Weights of a small self-supervised image encoder.
Training: soap at rate 0.0046, batches of 256.
Data: trained on drawings of small networks of dots and links, 11.8 epochs.
Rows from block 8, named by matrix and row number. Each number is 128 + 24 x the weight over its row's rms, rounded and kept within 0 to 255. All counts start at 0. Numbers have three digits each. After the name is the row's rms in percent of the matrix's.
# c3: 3x3 conv, stride 2 (model.blocks.8.c3.weight, 256x128x3x3), inputs 40-47, a 3x3 kernel for each
c3.79 096:117106154112120149120156110129143128112091137151095110112124120157110130147177131150118117167112137170083153137155119136132136111103144063150117106088062165104105132115116138122114133134151136131080155120115176146128
c3.80 097:149127098172156135132158099148129130127143137139125144102143172126171123096101159093105176123109137107124139098095138140117095143127096172135129122109100152124090119143176119096137113116119170134116095146137128116116
c3.81 098:105143156112121184102132117147124105161131087180141118160126124148135117112139128124125152113136121145124112131099153098137138160106124164106062081135121139175153108121145134147112103131141126147082153104052144137155
c3.82 093:125117139127149163127139143142119125103124129119114119100088065118127038112091107099108163111146112160098102162145155123134136151150102139159132140136149159168147121160149128128153130145131155179136142103076117083068
c3.83 108:114102146140092111155160156098086121097156107125113110128086138132138153120201125150068168141121140126100095134105084152118121129139117132156159163112156118158155111134097105099112144147146094098136148141124155166141
c3.84 109:117126117101114176112133116096161133116168154101077151118143166135126120144098117157118150135119160153147118097170147133103155130118160118118115150136143121152155149114134098128150106089153120145111121129157143092132
c3.85 096:126092127084140179116165131114152126187129134133159167125163109088125115124092136133159121192119129157137144132156112156137157165111119177124127088130139106098116132120131127098110129105154155134126160141121158093131
c3.86 097:132113180154114081126149151163131125109127102099116141138167188159133134091101146127122139145133149114141112133132212097126141145123159132093172103139162160109109086085075103127123152163146115148125124165114140090131
c3.87 100:157148109112126094172115085144109092121139129136154125158149157170164150186130112126124086115163085150128083142142086110133150147112163096119116148121133120107123103124142089142135146129117115089105111112063143128125
c3.88 095:174134114096145120116140110096168108108126146101108152138115130147104125132143124143162213125115147133162154132124165149113084140164143135143126135121097138129150097139158108116103124143110099123194143134103153123120
c3.89 098:131073102082092150113094139130124128138181156138186115154126094149125191131126126112136132106129147124155139093087116141101099121168094097139169154114152126095099152157146126142118095114105107134132140169141154146166
c3.90 095:134114126119123113153136081137112133151130098127129143167164154156135134093104121128108116168135158142193145103145173123092170116154078144079102103122088118131187141132122141118118129175146144126116135139147101120160
c3.91 107:145120125160081116179191133109147133110145129091149176096152151152147129138176055094127139139126153127148134110136148090138117109099138165157158161113141129123145153091081124124101143158134138110079134128163159170151
c3.92 104:161094139096121156086081151098108177116089126120099104142089104148124097099086156104175141164150107110152140151121138156138125136153113156118120104135111113096129145124114106103120115160126112093133125109095180144093
c3.93 105:132169106156159118122119161123131085197149139187193129112115123095116136129107139120103138143133141123154120122104147110107117153114085120107174131149135144149107135085158131098137115125127124108086142121148141170141
c3.94 101:135140105142097173123206153141130100104138117113113119111145145170118138118134110120138139136147108128128111087113126137130117133116148133120094121130133128140134123117085113124117126152184058125147124143117140139108
c3.95 106:110142114144107086119138123117117055141133100156154110110146129129159157138093153131126083142134119106124096103107157109107152111133149139127117105111110113110126123107116111095119124104106126141117151113117146154113
c3.96 097:130147110102130168136172169104071102137135130114142126117127110110088169118126115122168075145124098160134133122148081158106119145089144119113100113122115144085169131100123134103109131132137142117132152117098121123107
c3.97 095:074156151093113128133064126132130163145133107170108087130149158192130171185141134155150088096107124117117121135118142102139170092103153136114083096159107133128108141155105095154167157129047128164089166074105117162143
c3.98 095:097112162106107131149131133104092120112092135118172139148145147136113109105121107134118135129127115115106103165130153149118155124118115098105153103138157117087115134149147083119131120109146157120103127119110128150142
c3.99 095:088104114134197130086178166132139113109133141110152160114100066110115135133145137133115139151117114151177138151128070175122114121129159102145117114126150123105145153184153117102104093075103117143164132161125091141117
c3.100 099:093103137142139098139091106150124094117109119137135105147126142134151110103105089149140103158136150089159120125129126140129122163185136154131164103130110112125167141127143110132105157146083096125159141124093149119159
c3.101 093:111147127124122161182135101128135126109115132135138159103137154161136134126148162147143106160131120104138158121140139116144110154146110138118145101151169139158117125109122107138170137159107139131121130116140086148137
c3.102 093:152128090124094094100158162150091105120153133170185125137159094148163132123120145165107159138124170065112115081138110129160132152140135112158180104128167169133145135143128142137118136125086111118144149109173177174177
c3.103 105:146108128124141110140142128161144151150124149148144134109109110089134150154156166141121129132132136092110126092115090112101103154167146112127103093117129095127131128153162174119091082087063150116135116133148142093132
c3.104 092:127145192111142119151100131122139140130126148160121120129157162138137108126111103122161140134116164115106161138128088146109118154106112133142136123140113152113131150147146113097134095135153134116119174111164130159145
c3.105 100:137083146099153138097120127141157119099138146079101112130091144155119151091100097111156213091058180129145172162127202155086158170150191144155121097121170113106156144103051116117110140121131136150123145144123134109122
c3.106 114:113135109111134088140112099145097106110099143091151151150136153132117171132130131114132137092144102114137122142142122152095109117163148103075096136126222112167179129157114121123104122101138146162110132119116100148115
c3.107 105:162127146081095127109160107120146078092144120113101107133093147105126098125136127136124124142134110139086117101107144145177130129154148146101127107136097131110101115108144123125141117095133127154138118169143092040088
c3.108 107:159146136143136120119138093082135132111129115174107077155124060149117137148134107102115106130111089134126068117097083111138103118157132146146125132117123154156125169130146119133101083099080112124133127134133161162147
c3.109 094:156175155163129135116139141081104147105123104075077082141106119124140138120127135124081093116160086131100071144089132147145105133118123127146148138157091101145109107127109113111120164183132134103114170130111163113088
c3.110 102:123109125129137104137104102118140146130135188174165173159139146117120167133135106105134158144129112113122135165122103142109088152181150136131137147119106119122147136097104128127112171144116168120135176143153133151146
c3.111 106:088114097132111126130103169120174145137098156166118116125143140142113093121126117137134170196142123136117143137126097095122178100095150102113146091105111082114109107109125143128139172143098091112125079164086110152110
c3.112 097:123088103133107111110133153138171127165149121142152087101095140172126151149164149149141110152154120108150090185180154145125118111122114123121148112131134140104125125146148134129130108130111122110115160149125110148159
c3.113 102:091144167081150164086090114086126179107115161122122123097127103123078138150103196120113125095112159121147124161138127110112110135143165087108140115134150144126131120110114146143130112155115117085147090098130148129092
c3.114 104:098129125111139055137123105093109131123111102132163172136143137100120144115107123134085123124107147143137170128109130110111075095132078104093150132173120124135133136117139111123164114178155148097157129121087146141098
c3.115 103:118122093141128157140150119125140168098113196065124122135106093119123122151132130111128167133151115154156140141144132113142153143100128124183101113106177123145118144113113124137174130123128136123100162113093176136115
c3.116 097:101133156155084099175128104151166160170146120168137101173145109133114112090117072183122172160155152110137089071097136085162108135137100151133170112149124132130129142146147117117123143104117179151141107125136100124112
c3.117 096:066103120126137088169135112125120117124138146140125119108140150137145114126143145142111129150111132149162163121108145133098087146120155141182139143112141158157125101110134163137134117130120096141091099109130177117125
c3.118 096:129165147138114129154201145113125136113125141117141110057106130103123116124151160194119117125095102121147106137140130147136089120159141122128146117123137089150105098128119101134137168139159144153088108105145171174176
c3.119 098:146087164091094091125119098093145128124123112144095070118145132126088094127074128111145192105128197131117147127144128139093157103152130132165136128179144103109108128121129185117192149136133143116164127117131142128126
c3.120 099:179128132115157170075161116118133074147130128140125127144144134143141108118105126135162142130155166113104153146135106136148134132131138126118181131122137104112145136121117125116113105144140145139100143123121129089161
c3.121 095:110142109101144119077126168124105102145124137112159091095096114149140144136153170091095155129104156113114164107132157143125131139106107140113146120093106153143149136156160117147149071132103147136095132115144123128128
c3.122 102:139113127130131133139133158133122111090107151077132132111080113140107140154101174122142149130121167142109136110157174117162109120140139111150143104137132129093152170128122103086141111134106095121101102122110161141098
c3.123 097:127177120153042194152187179139137103106131162134117147142137107142123135135134169130121167135133127114149079137144137136167119127132139124161162150127144148125162112130110127125135149192116158128100125127116159099107
c3.124 098:134123130148087077165147116111125128123137111131101101113099118156132149145116125130216190161111175126137158117139124123156122139132132126127111151135108135115157130133100129094138136109120153140177124125100173125103
c3.125 101:124145133133134128081136118124127100146139116163135135145136108115132132140149137099135163154087182146141144147142179141110183122119127138100143160135092134115161127127098136129100127124111160100122092125125140122120
c3.126 096:127143142126140124105141113150119121106135112144136139148160144146127125122136128135150229081114151130129174135105126162137123121129100130095130118156082134114111091095098117119101152129136094136125137165115098128122
c3.127 094:103122114136171094113143129115134168121126122139101078123139164129139105066086151137135130102122090142126170148196131125073179179159142120142160113116177142144173091140167114099102140100127170142085109131114141099108
c3.128 099:145129098127132111126080136106117094101138156127131145154133142141152079143109117102148121093123109135160186134119134124119096108160168146126077137130172104132145130124103136133116168123152121163114118154183125148152
c3.129 092:157105105115111142136126108142171129110141113122082098152116129120118143108102107143115105116119155115149165109147162096139129116180115149117118143154145139132152150104110156137117144120115123167128123128174115169129
c3.130 092:140115113116115144125145098170165137124130115111115113106101111141118060133151164105115174132110102180151142127143148099123118099144129103128203109106163099127176105144121193124128133077135126080072112141139145140131
c3.131 108:122136113112131146108117135117139125105172152061093143110169158145119111159155118134128150105121132096109132152109113132112110169135090104110143149139154130141119185073138120114118138108143110106120087073139079156136
c3.132 100:092149115123123178171202167131142143114121149158108127122178175128140157122070164122167105121149161127111119128186216146128145089098112108155127112128159118126137165060100125127109121141141134142140123130116120127113
c3.133 100:092081108099083164150153133146156172143140133158101122118146177098130152147145146185171161158114146107130148150096124167121104156116084144164136122106115153136086123168126154116148115133130092139125129126114112103150
c3.134 102:109117098156130095123182143156154163146153160129147149151099143088116143126140155137175175089097106123144153174093119121104134116150141163111132187127105132141073109158108096128155111157142095092136134113107124157108
c3.135 100:098099098072132153104140153172138160138145165117093100120141119130124133132116108116131092129146147102124163115134151128131114112157165135110109115145144144146137184117128126119143165130138173157104151135101150165109
c3.136 102:120095154105106166099155113126128183136120133155128130151153125132130118116099059125074099142145117144132165138147158095112128137069085163103120157143141121156136141113150110149138108102115151101183139102164113148136
c3.137 103:124117076125132157142111129115133095134153101103129141135130134110140158121116087175135112177143124134125105099119129097113147116144122133111127086127134138126127113154114062164126176141169146149138147121164098156170
c3.138 097:120118180104101106149120138105110169176139113138115150087145131108140126099091141136113136118137103120129077159116117156128138154139167101151139109170107128121135116117120109121123137142121137127133127101147207153142
c3.139 094:104097136097146079109148143116123142096130091124112117134142171157108122151140104122129112121090133128106110096160149101131130157194164169154098141114118120128149146199186138110138098136098144156116104135149138108150
c3.140 101:080081146089123119120161121173121103138107087151193119120135131102115078113106112143136123133148125141111135129107176092113181055139133103141142111131122116171144142122089099097092105150176171094081125149131084123099
c3.141 098:156128147117135120119140139153128120166094114092103099105097078106117093118106109186141137138137115126107133111153145098133158147141168151147146161140156132103137134094105170115129141098188132121117122123112160152154
c3.142 098:133107155099118088105143102143182114097149117143123138104145158129156192120153179140154185173116130128117155108136114145157095146109126122092119121098145128122151134123152129180097122108071146125153150120156158124171
c3.143 096:144097126109096140141162147143163129097124165110125155128104128134130130139149148122116153106124107115095116096138128071139135099134134139110121116125145125176138099098135080136157105137165128094138130143090120133134
c3.144 098:142087115151126106157127117146118092082129111083075075148114133123117101118096133122124107156139102130128158124140064142189107132127112151136095159125141142142136145144147168127139160170134098135150148122117150106127
c3.145 107:121129143173152112094116134114123138137117191127134148118115115119139074120137123146127092115112169075137170131110125153094114137147169109165169106141140094117131127118122100132105117113092143130124122105105124090133
c3.146 109:120112133163131120123117191151143113109161129132114127149148126123135130130173136138133168141118137146113120162091141143139098133126117102107172156116144097116124138115138147141081147155115124103100133095117102147167
c3.147 107:130126129113116153113119154081143153097143131140157193102112172130150143135156181153165107113126095144113115091138094113154126137122134151127117118102167102158121145129138155128113120104111101114108073115154121102146
c3.148 094:157103146115123164129130161128120136130129110159106134124146162115116126139160102104121134090122181129073107081151103130145163146170191132165102140130099127105149160154145141094126133133134113110098131137098139136157
c3.149 106:136130118104143119113130094147156110129122099118119132182107102158129101177116116098087143107140132126138103100140170108092106131142125126121124151136099167110114138091167122132124108100112182160136153125126108082072
c3.150 094:118124143126126078128100122163126128153129138147135110137178195180157155165163099116143137151157064122130077092143124118125091106158089142175116164121141141144112141086132175129152136133089126114119122103115143115159
c3.151 103:095134130129094135157111119171103104163153114118123171152145197104158119107129121157109116162173100163149139119131100117099109103090112168157147142116117103120118122121142159135130138130135124178143101104112126136157
c3.152 095:141148103119109081154137097132134122127115111095127042139091114088091072122104133145148137132101122076099121136113131150121130133119144104108117131117140106142157135101097137138143139132173137151116160109125145125153
c3.153 091:082148111139098160132128135098132137143121130120189140149133125112129106123127133129139104127142167143152201111110116129137116144119119122091125063113125132129109069117106136136106090095127111124095131115130108080145
c3.154 100:113152093138123129118130107084141132151113100124142068160135132109145180083151174105131100119136132087104130122156122141138142152122155118133126143156133095116151132120150078124103124127147157133106091123146156134145
c3.155 109:125136130114112142114108122140133156137139092123122112128130130138151116107131135139136129153139141170155121090118135158105104175124121152127140142129081129108149120103142125130095167156094106118127136090095074120123
c3.156 093:109123079082130146113153147115136103178125150170189161117072137162139119115162136103132186161120140151092114184169166132119181143157147129149166136133130113090140114130142114094095123139097150110147093112109159146124
c3.157 103:137111129106132128166144102176162107156145120151157130125135184083133150117167149126080099138126127109127117153161122106131084076123098094124126137134121092094125110120115088127142130131134162118107134141168122091124
c3.158 098:148135106118083166081134132115110083135131117113115155098153153110144137129146130142126168109110105136160081127158109137139141106109105126140129138125150115132143132108155130136130103143139130121162143143156076086148
c3.159 097:127188172137109137134124107110126150174131124101121118110133139125124100124103108150158168131100177140117123153116158140127162115111134129178163158108123163099100116118144132108159110160126124109086150115082101151127
c3.160 103:136121136093132200155166125120113111099127127146133128110116118131132140097071091165124163149138080108136142141143105138113128109114180104098147107159130111146150171144109117095078145144079134128132109121107120098125
c3.161 101:093117140116115159138136127148104138121160133157164162149108076135136087141115114101119114107167087128166150139145126109159137137181109148143118142156128103134127076114152074145142138126160157138088122104141129161140
c3.162 072:133114144115105142140144114134122136139097136147149168127119107145144110123081127129106117113141070152115099086115115105157129106136108114108116113142119131120115162184165134118129135147105120123149133143136122130116
c3.163 098:103124137107109113166121113159150105118116076138124097119135132117129143092114128110141095126139150089162179145104199107114100163144101147108122136121102120117105128116082187115093151160126093115156155103136126079130
c3.164 116:122124136144118106121164118150198156127122113108054069124119077131138118146103095119105140136159137132122105108126136123119110135153112119140175120147105083103086117085153141147145130152102114142164116132139123130133
c3.165 096:136116119102145141066089082096137100101123134129104147164148194119167135118085082154110107116140146104139111154102106136121108130107125138105139187125156108128117126129170134129106140108112205162142196131179119106139
c3.166 095:118113161126131102136116120124166187161129135097140097134129181121135130152114133170155157119127144106115102141113084088136180125134148113133113113105134171119107107140120115122110111110142140165140091116090162098107
c3.167 099:128135136141141116075083148187150125165159095138150128160110136152125122142151176135126086123118135099140133157140131094131112105172118129158137084104125131134083120111118086114137149112116121093123191123090074114129
c3.168 102:122116120104132119132135141104119103107084146091165167110160164137139101103088111077117151118136164159134143097094111120107137117128149134150140115116148108147106158134141138143083143096067129105119120155130133149142
c3.169 100:163092069098100107104156123121190142156132165148135138142157146155138122162110122120178151131139151121135129130167131083150121127103125133083132094125174125124146173107166132152105109145107105118145107135161100112164
c3.170 093:125169159092118141132155189136145123120140136129075169135145120108098087089151123149136147119131106106096126105094079080134133102170135131127090097125164085131148139112109140117149150154142157111131141102132187087120
c3.171 102:130148148152129155135114100159148147148150105164129124147157099123129121173079135129142109137129142114123109133125139088114160137163134152161177132134130116118129083123088125126106134154143120134125163116128139116133
c3.172 100:136133103109160125139110059133104115095126147134119160206186204147152153143125146122185109109185093135121090103221098128141098204124089088160134114154138134146112065115120126120134140093104124130105149119130139102130
c3.173 096:120117134141134075102119097111125174099147112133132115130143075144126104107096158132140101140118172144114114089110117124132126144121121125137069146113117110136106200150109123094133099166178111135113103154129107159139
c3.174 092:126161155090103165114150118157092130124148125069124141099115082123129127164160127122177146151143113155102151108149170110167127097132121114150111151129095114129099174137100188117108137070138146121117164111080164101136
c3.175 092:086111079140124106123113119132072088114126118113108106172144159178112129109165091131178143104119165153123101142127138130133170124110128159114119125146145118115130122116112150130148085083104122137100152112117121178185
c3.176 097:122162084147141141135076112171152138124117168136162160104134139100127117129162171135134086142113112115153148127142127135151110105103094136128144114155124155154097172131128119125115085128093132118108104118154124165154
c3.177 095:160129127135087092138050078127154155091136150152086098146164143118131141111124149103123101134142114104161159122137106136113138151104095113103142137122107156128119130132144103137160108118133150122123144137109127149167
c3.178 105:185133081130139106115149174137140104127121114137162119135125109158121117120169116143109142119153095092125106132124123175117089136164122164142151145153097153122077119118113123106117107150146135096101094121156157141106
c3.179 094:089142121128098098134130135086120101136146110098119137139138145147130138110125125121113117129147117093149131124154097124105121124112142131153166111146152091131151164170118140104123156110081110113137102128122135117144
c3.180 094:101130132162120103132112155146100112077108150137120144138131137128107151153122096152129139135128114128124140142135124126129098147075110141143138117142127130142123132136162133132130140148136124152149114092132151137095
c3.181 102:124121127120114163145160125156130145143111097127118114171134153151141172144113157161150137122132189133106138126114132153139117239125109098106129142116156158163065106137138136141098155083119110153157124122166111101101
c3.182 099:117130127117142148097139152135124131151127116138079118112118135077133145109147143137160127111138124131112147107136097134162185156123110128095133163149135174141143146112121143122160115112110118164150190119117174139094
c3.183 101:090144117150157083128069082151125144123160143140123090152121193140130113147130128159174142115106142108128123065085104129106104150141119140163138117124122133095129138144151106106131138095089102143121124112152148154143
c3.184 092:135133141139143134135130136155152111165156108131124112134125110125151125130107118139134107136123104127143101114176159120119132130163109084053133097114142087134123139088103148111136180132141131135116085093156181146139
c3.185 101:150098087131109136121104143152164140093116148089090126121110114082146098100131147127192166155131109146088142134161133100160127129091100106124178164144157117147108141167139124149141124118109144135099111129100156125134
c3.186 097:114182102123141098144127072146182136170139118123123106151126105152133120101141135146093131132121075115088106112093155132108166153127128075131160120144120128101123130142108153144134155114103133133110082164161134130153
c3.187 092:112141123156166107066109097112108165124141103151149119126111159140127112137156110109098114150101154176181132132125141142167112141115114122105117128113134131112086127140150130136125113140070105123143160070133131195130
c3.188 104:136162182072116189105069157138145147167136116125160106111097147076116126139116150142183195093136182097160167136118140149167159115151143074126131135121157175137124131123115106146100127170108109153159147152129114121112
c3.189 102:143152123132115097129121099086158175135153145139127089114130131127133139098137168136137183109116170106150169154115172104115191120151131155144129132119178140169185103142111093130132131094142132130118186134103110139109
c3.190 088:165078117052151134158104126107135092127149134164164146152146183091121142135149144108110127107136147143118118173140149177096106155117114122120099149131088129127141087096185100115143149146145128135143124133139158177167
c3.191 096:139113145134126085117069110146115149139112123127136163107124133137105131129097078117072088136134116147138106138143118121139132106160125107095109111149142153156156136117116153127152152130150122135121108158096100116137
c3.192 093:077129159131122116125112113118123140138106136098095176132156153150109110164103145159175094146098104087118133167129117116142110102136115142089106136139096150132137162140123142103088092145176115130142134154163123131105
c3.193 092:082087083147112151127140128167125049161127080130139086179158129126127086163127091163082098136135105167119099146159138160124127135134085101112126138108144168115154119130143111116131083149169103096130161109139125142102
c3.194 095:123137109122101148116123122094120096130098114133095116146109155119123127133125135130146149137115142128148120121116090127090112111130148172113146116124142127160158160114155117130151138143140144100110144124136117122147
c3.195 100:119166113162116134124158106114100133117131145101156180137120146121139166123178150183100140171142136115172116143137161131115129126141125141097136095131148132105129129096105113129097105111137139144120106110121124116143
c3.196 102:090135158116093175098086143151145145108113145116098129174158159174157162157111093104127114111114128148119129172160137129130151124114134123162127122130168150105119100174162099115093080045116173160115133156160096165173
c3.197 099:095125126114158143120148128123117128123102129121146123153136115089142165166135156152119130132117160068095088113106110119133139125150117083077131119133118114100116117115096144098092134127181177106094121117102124122091
c3.198 095:142103123117125133111125159085135098157162114185169104143106110117117120139121158119153141102139134124187124121121121124119129107125105112107136149124120150158124061124098097113108110101135106119133138127144137156148
c3.199 100:106121158118127126105097139124126176128134127173183155110137131150116149153175178162102104112129138157143132176118103121129161143133137124109122129114165157175156119135109102114096088154147116097153134145133141143155
c3.200 105:122118146108133094160179111130108126113086155135115129136148114124118143160111149131163115142155149130157119127114119148142139104134101123155151153115134148171161132138133115153107162142115137147146103141117087097140
c3.201 101:098108139113146127131093096114099114136102160155146155110090091131126091107092122124124153111111078142124115120107131108092145086143132143118148124120133143127144139216139114146154113131147142139125155145118124124100
c3.202 098:143125124103121122116159144139200122096127156111196167160172120144114101147086095116150160133130121132108097135114139102148143097124114141138104137134108161151124110107074126112115145160134132101150137119109103118126
c3.203 105:147116123164097150139110143153153137159150096116144127147147130176109152113128165130134151121103109118127105149124083110135134151117131179160144153138147152130093154108093150099132145097168136136142119123147098136126
c3.204 102:059077136081103142150164119141133131150142139127135102120127077137133142063116132113146142145141106106104086128134096125120142137114150099143117118146120113107145143163168122116121158127100147096158182171156117142149
c3.205 100:095115126069104193136154177097115101149123113124149145162145143168126129140124154108102125131112121118163128174150142152110126119122085102108119163123166114123174173129136122138123118131096129108145104114128095117095
c3.206 100:133125146156158108142136148104146144129136136118137148111136108111154148139087153090130110124167122112119135151113129127143123148144092099100131147129124133147122086190130091141172124120148144123114154152108111140147
c3.207 106:107118131096111131137173079157150100153106128156122133102093102102115160077114157103106159126136136167167131134164148101163137126116117105122141143109132115150172081139138141110097126120173111117128116135122130158140
c3.208 111:141145116124131124134098120195137142144124207088185157151097117114134159170140129121138139164165098137098101121106056163110119143183174136185143105163238097174161140125068144131072173129085093118101125121139156117105
c3.209 092:146113116117130130164166125134099149104095136067116148115122121152109113139074170134098171109124162131138175153126160146127153160150152123105167110143147108102148144153121112141179146160190136095152118112125113114145
c3.210 100:112069137121123139091168166157109138111133135133129070123134106106135122132127174137195154111102125142090095110118136118129164164128119128114127099113117110113119127123094130132122105111138090101144158120170174112099
c3.211 101:117153113111128119189145102155131126172150152162100114174119117150117119139106128118101100151101088124120076133130139149105117108092141112118095123126144140174096163133139133152139139105122175125104166144116093126114
c3.212 096:123142093117124159148134148133153134127120122110122114147150198122138170150132083116150123139154121109134065132121126157146109153106147116146124156113165147168176174143161154135133103098094136129106182141161114162138
c3.213 098:131123099136142144146165134154131141153126161113115097172194167174144111125127095143125138157135143121135106130136140157130153114128117132128148128117143157121134144125109086133126073138126113131125177115112145107115
c3.214 096:137126157130149132117145102131109118139139100147128135152109120121163137104106152117084101120104138135107135165119154135110090137109131140092146142099112095146095137155110168091085148078048118098124131144144135107117
c3.215 108:119102130137164122111133109111149153113101124175119141137143137123152112125103160120149154123121145142156119152153118131125149139102142114159116130124152168142105095119137126107153162121155155138082153122156111167139
c3.216 099:123142094090147135130112116124106154115148111107136150131110173126120125160122148095108124102133158106162155138105116106151123110149101126111136102148118094194176102172166110159136149121148128078115111137165113150128
c3.217 085:124109122119121130120094121138118149126150172159167131108114141132145117097127132151150154109147143121152139132145138135117112112105135143177077144118139145122113169137184134127136099130152103127137143118112118119083
c3.218 120:126164123161127143117151110134159165125125141139134115103115120119091159147151159132132096123134142148112099091105090111126164136145198128122134144129079145112078156147108136129104169111063095109115117130158103158160
c3.219 103:151128126119107084090137124162159133171129142130155165100132130133102107165168131167147155123140132124132164157129159145140119129126120130138119130129111140099127148125118146119142153158133103124154141136161178151125
c3.220 097:108109146079142121099164129124155159117104132114121146119168183126152163106130172134100151131118127117123134197158165153148159152095118120144130111167136115127169166151123173142131137100101092103120151144095148099154
c3.221 094:130117137166106128169123044106118114125103117122148115179159115140109101141130094166166121167153085137111106094123117064156110104142127156147108138105124153135139120099122113148123165130114144146099124116125144139132
c3.222 108:125124132131143112136070114111107151116155149127104123131114148149124134148124105143115100133161146133149121122127121107122141122138127086129134134127124122083159138161158165123097113119052132073133160128117117138085
c3.223 097:148128097106108149129117146155128110184127146177139097143131107164114127137100117145130099142158083110139108126131095149137111152132147127141094100129130153141152128101091150138117177161163148116119163150099152151169
c3.224 102:088191134127136101122158103109135121147149139126125110171179195163135147142092116114166148122134095146124149171165158126122132131087113122107106110128127147131172140085116120119125119128124156133101096135146107112138
c3.225 116:144133127122129189119085144098132097158132074088108106100114112129146150133095133073137149125134125111133126119124081153122136143170122094099142108137158124159161139136122084136071117051085157142121113102144123102129
c3.226 107:117131153112109103122117128123175114141124149102132159147114095152115109136134141133204162101109176121165119141154111121116103076148153131155151122136159133151132101172124130123110122104082099157126113150115153105153
c3.227 104:139121119134133133131109150146162146117152114181129153132154129114149120171111150127140107158130113147124084160089133131122137122102144148121140096094142101137147153173096158141158095118128129135104095146147108136143
c3.228 091:136105154106120121086168154171108159144129149138145151132121187121175112112106134167165153132111155159128150153127125144131156137084117160138116101142158140110122102076161119129133118137135139143132135133094106138158
c3.229 108:116159137120147121119125130133107147116136150152104091130095113127111085090073126135122119113125120137168133110115140123132116116117100160124115165136113131138106106107131149140137172097093104135151096087141109126129
c3.230 103:097083140142111149124173163139112133120119112156121109127132170138145152162141174112156067139145127128100114074131125099147146161113110124129123117144107156111102150181137135161119152083112093121128110151117119124153
c3.231 096:106115147124123159143149149133096111169100118168172109087086103085129159128103140158193088131148127104098120127102120155119152137151145093114150110167138166172148141163135127129158148108118152105144116122149124109151
c3.232 102:135108150137113152132094127094152120128137161131103194117151151130144240105123163135122122127106117143133077142187198118112170130115149149141142146128136120121139113110081111105089159118118152166137094133163107130152
c3.233 102:110118157131106178142131188129116153135102140137108110128081147125135130146107136093125111138141121129121126090175114087110126110093143134112124132117093182137135088166187125155155115099129106112150141141103132133086
c3.234 098:116098104088118197075123116116113164133146127140143115125116131124109122122187163133094118122113131130112157104176165128139145133153134083110153138125118155118138133167120167156095107097086126125105113131141139146127
c3.235 111:118111118151151114105135166147146147155121179162083137100151225101143146089148134093100126107112153094133141145109111112156137163185174136155149124135129118088096145143149144124135066080140128116142079138155135136136
c3.236 102:155134100130134106120087084080116127144121104130111113097098093127146099183165108133128178115132153140157147154134089146139124093151106134139108097126101119095105139134148131099095145127082138169111158105113146126090
c3.237 091:149113129129152087141111097141126120094099133105148116150127137109151157143109147112167165138100139137127137112139118171099095139153135118140176137167148128155089135127114119116132123112167109097127109112132093095111
c3.238 107:123123121130128123137119143115095104142162116078110135117107123149122149162095098125157129122130144130135138132078115080112128131123141099140132114124135091119140096110100158093123187101137111100167139147135134109134
c3.239 105:151134087135149119135119166172146135134137130143138093123101140090135118122109126125122151120152152089135135153119125126132111151155141112090091040107123091072118119103150114104123109071123117141133137117127125118076
c3.240 107:111151144144147146153103098086111131130129116138117123109096120091120143116148172135120173141096167154086118128135106120140156108148109151122107109126144132159138135119141169129067147119101173125132127140126099117142
c3.241 101:089106140123088156139112114114120150103112122132137158130125116150113109141134137148126092149135114122173140109153082103130109091104117138151160111154143127104112114122133116136139116099148117160102130130092131153139
c3.242 099:123116165053112178101129175146151116154122116157157126162106133110123158097153167150147122108126081133117118103085179112156078121113103158158090128099131154117131113179158146140106154150107118109173153134100109095121
c3.243 104:069112144106129126124150132114119098153125130145118140126115106085087146149163150149153134104120163137181151131124127129132134125154145127077093089117115085099148109154134158118128137152136133126142117122112105096115
c3.244 103:107125133104138151112184120123174123142140102129123186141133132125141156152114135144120152159146127120095132136114136108133163173134113161125125154098130116140101100112080154121136139140144119153123111125146126173127
c3.245 102:131101114053147177089097108137139136102149132128115080143165112174109104128144123112056098149131128115133113124096141117105139100142134107170137126103116141074080110126115140117140117081128031144144178134115160146116
c3.246 099:117118103109109135130121146152151161149142183108165149078121101166136117140126128115065139106130118122170147115110127079142131155111184133123109088140167120108122152120157142107150127120120127094108148108116161177086
c3.247 104:146149145128138095124116133130089155119105109169165098151114158138109128128122162119182130105119123104086136120133105154127116143145106151139120139155103107140117112162123092133114108109101142151129116131167125150136
c3.248 098:114151153166143078077105117130112126134105128141118122153143106144126097145096136084119120120136130129135156134163133127121142148079112112091109120139141125125148166141163119127124109139105080108110095144107163129173
c3.249 109:128080140093111122131133085180181164152155231075135155142109195132124116103131133120172137160110139140136098121124121106120135126111098134144076075144166119094119139114072141149116126145110115154092176121081156137159
c3.250 100:106154142086159131099109124162143169120132149113104098114110141098129109118080132126185135134110114110082152143155176133117147165099083084128141124144122117124143119115118126124114132131149151096133092110174130137127
c3.251 099:172126148139136102127166107109103097101125112133121113106120152088151113103090099139134146147128094130088141120086116147102129123165102181132125133100122154128122130096145125118152175104138145136122154132129156158138
c3.252 103:119123110159116133107152134147139129169159116145100104096133102117125119134078112144139098131137101146140156135073069091110121129141170161145137147129142163158141133102109124143154133151176109132138130146118146083130
c3.253 100:168115113152130099115152172100115086136118112122118147154117101163140164175151136138138130121156151146131168182149148118120084118130112139188116140130179096143176120113110166129091159127130140102138132144150088112139
c3.254 103:129146125122126149126220140102096132118101173155118124106144164119109143125133166104157142147092106136089177116144129096114102161137131100089163142132122136112154126101119074153143106115158130149111138126151117115122
c3.255 109:110117132090138160118130119184151112092133161099129139136173124120114126157141166126114108099100110168125126126174142092114128118116147145130137086153127071113149118164094132129128109123171134103162136097117110138131